config = dict(
    model='multi-label image tagger',
    crop_scale_min=1,
    norm='rmsnorm',
    head_dim=32,
    shared_expert=False,
    patch_size=[4, 4],
    positions='learned',
    num_labels=7,
    residual_init='scaled_by_depth',
    optimizer='soap',
    beta1=0.95,
    eps=1e-08,
    adamw_lr_other_params=0.0015,
    adamw_weight_decay_other_params=0.01,
)
Rows from block 5 of a small multi-label image tagger, named by matrix and row number. Rows with one number within an expert belong to one neuron, the router's apart. Each number is 128 + 32 x the weight over its row's rms, rounded and kept within 0 to 255. All counts start at 0. Numbers have three digits each.
Before each expert's rows are labels from the 100 images, of 14848, where the router gives the expert most weight on average: "strongest on" is what is common among them; "patch colour" is the nearest of a few named colours to the mean colour under the peak. Only what is clearly more common there than usual is listed. The data: abstract colour fields from 500 small random pattern networks. In brackets: how many of the 100, against the usual share in percent.
# router: router (model.blocks.5.mlp.router.weight, 8x256, trained with AdamW), inputs 0-31
# up: expert up (model.blocks.5.mlp.up, 8x64x256), inputs 0-31
# down: expert down (model.blocks.5.mlp.down, 8x256x64, transposed), outputs 0-31

# expert 3
strongest on: mostly green (100 vs 13.5); smooth (87 vs 10.8); dark (72 vs 7.2)
patch colour: green (92 vs 11.3)
router.3:155129112147110128108083120196066111137118137182097098173105139039125156103135095103090092169083
up.0:145089186067174147134121079091166083103139148103132153138132143153178107129148153096166138082169
down.0:156141158143069192137170160105153143144181159110116096182091205109129129136069115145083163148100
up.1:088157110128129151179134156087132079045118161129149084077114130120150094116150170221135149130159
down.1:051157152162100141089035115065090076134134134140117094096123122121113112204150121158152097127140
up.2:146185087143177125099120179106136104107127136098062148175116050126132130104124146122126170158140
down.2:092172114111072163127116147124132110105115180121057089144137110117130119142148208126127133144168
up.3:150151121072089066149118132126126156093147162098161160127166071134105159075165189164115138112150
down.3:084110120157098139125139101163117120168131107144151143174173142108089095158095151152090102145096
up.4:116131184166134106079155123117114119106092145147154117117194141178113168134140130128125147142174
down.4:153166156114080091153146140080087145136098102110135167141147064143137176189140094155124145114166
up.5:143133158103154167058178109097097140125118114164100164079128160109169095100116163126145148119119
down.5:071151111154167151166167154140131107089153127119138168153149133168121118117126151143081122119099
up.6:089133145118155123141199083078224126074139135120216123129142118164082090100161160141140190136133
down.6:138115097119116155108113156135121164131085168156097083123104115138156195121127127107090133132147

# expert 0
strongest on: mostly blue (100 vs 13.2); smooth (34 vs 10.8)
patch colour: blue (45 vs 7.1); purple (36 vs 12.4)
router.0:156138136104136148145152132068111134117149094068160108104145153154155111089112199106147119112105
up.0:156108131096111108172150157111119125110175141099083176146089158113180134143180144130103129142190
down.0:133148115176175182131099148180213134102162167140112125153192176145104177059137169136122116138098
up.1:130171112103122121134108078150108147145155096137117168114153105160129118135152116118148163061136
down.1:130101104088109068104168120105151115081151153129143096186166126117079133109123130114118167048089
up.2:140104079132148235113119118155161127125156081127125079080161078099157119106125152120139113116141
down.2:112156167106121190163130147128183137118148074111146142117106095117186147134154137115149139136203
up.3:131126137138155189070151178150132167144140080118109099134150109176109083144125101149152137147098
down.3:105085133119094125119132097105113175101156130156139127171133086094192122129137108083128070111144
up.4:089102151166141146191120127137179135097133139131068150145129162155137199156187112174131124124128
down.4:079138177114173161126138127081131170142130114142120176185103053147144081093081113095083118171191
up.5:082045152139112168144186110156200140119071101160196133170053128113134174115131103135119141139149
down.5:136148114119170081101152091077116154127096153070103110136124146073169115085127142100140134122011
up.6:166173113149092108191123111126166156110142131177157118173159159097156117121165104141107124108146
down.6:109165076087110110111106164113178146130112106091146135163117099152138127105141153141113126128135

# expert 6
strongest on: mostly red (87 vs 11.6); smooth (42 vs 10.8)
patch colour: red (51 vs 2.7)
router.6:126150169082172176143166124122156121171125063112157162138165075179125090190168094109109136085115
up.0:105115112147109178202095113109147113117115143039123129107080127095153124092156101113108111093109
down.0:095120150129093228108150152130132139137179127149076151140114139134138143207106105131179114149121
up.1:092185108132180111105092109128127195106125150151092170168086162116146171097112109125111130141109
down.1:168168069097090107118184190093147117104148084133165097138120074106131181176166160090134135077180
up.2:152126142152124123146105181186135092113172147145110099129103093156127138118178119134074160133091
down.2:108103094149127089115069174108167155121113119180088121110146079126180135168097129102140110170073
up.3:142137100165127098122119084078127086097159138076125064080159186126142125108130108119083164130140
down.3:103084128075081049053139135087107225134115084117169111162144118135064080110116173111136107062157
up.4:104153099129118192126082111134122167067153135063117123107058097096106200105203173115094141125133
down.4:165056119144107161096152139157079148167105128076151123173147106130148084124084124087134121116129
up.5:131081107140094106124084204132175089107129133105160124128088178155096082131108142152115115164173
down.5:127126072134140073166098131162070139141141129162214115128148123159114144115149126131189105090139
up.6:112116087118122113083150149113157066150145109091091122148106155133122137147119092068137115142090
down.6:171042116125126097077114084172111152120169134144147121117093155117136102119115100192191113176165

# expert 4
strongest on: bright (96 vs 7.1); mostly red (59 vs 11.6)
patch colour: pink (56 vs 8.6); white (44 vs 1)
router.4:163162164177157148159171104108127131164143089111130114107104130138152134148116067132167204135115
up.0:139111144211167167169106052094105120134096121108099129166131085111086092140185097128121136059117
down.0:134182153161102137144186139123126115148165109114130163173110120134153217081109151112128123132157
up.1:154123107096118124137116198075110118113123158116130228115090131122108147163092135128118172101121
down.1:110137120101087101129114144139102138131132047128163094145136099162098075129051112109138154123126
up.2:116144100088153136192087143102106164108159157122104139222100123103121143140114149157081108123169
down.2:111105087141118180102171122110142184104167094153119132086133074073153142121149160095135110122163
up.3:119102094184113128153120151097163140114075147089091093183192209107079148131128141129090107079093
down.3:143058121091086119103163116140166127177106074121175125138100080175180152146126161109182139078149
up.4:111051079119095076165143103106141110132114171089123121086170139098096136122073196137107113130123
down.4:135131131178097190125120103128125136172109157088165114110154204093124110101163142130161068140128
up.5:077103135130148129119173147081126101081133142157140156168104181060170121118176168178114110158119
down.5:115162105116090165129108183208111130146167123101091146160138110109143142166096132092127092154181
up.6:116098118078126074133114125121071160095137177115130123165138192138079109135166142115092155126123
down.6:124203219087116183128169134102172075150128102121186117091081114177121139169089128113139169089128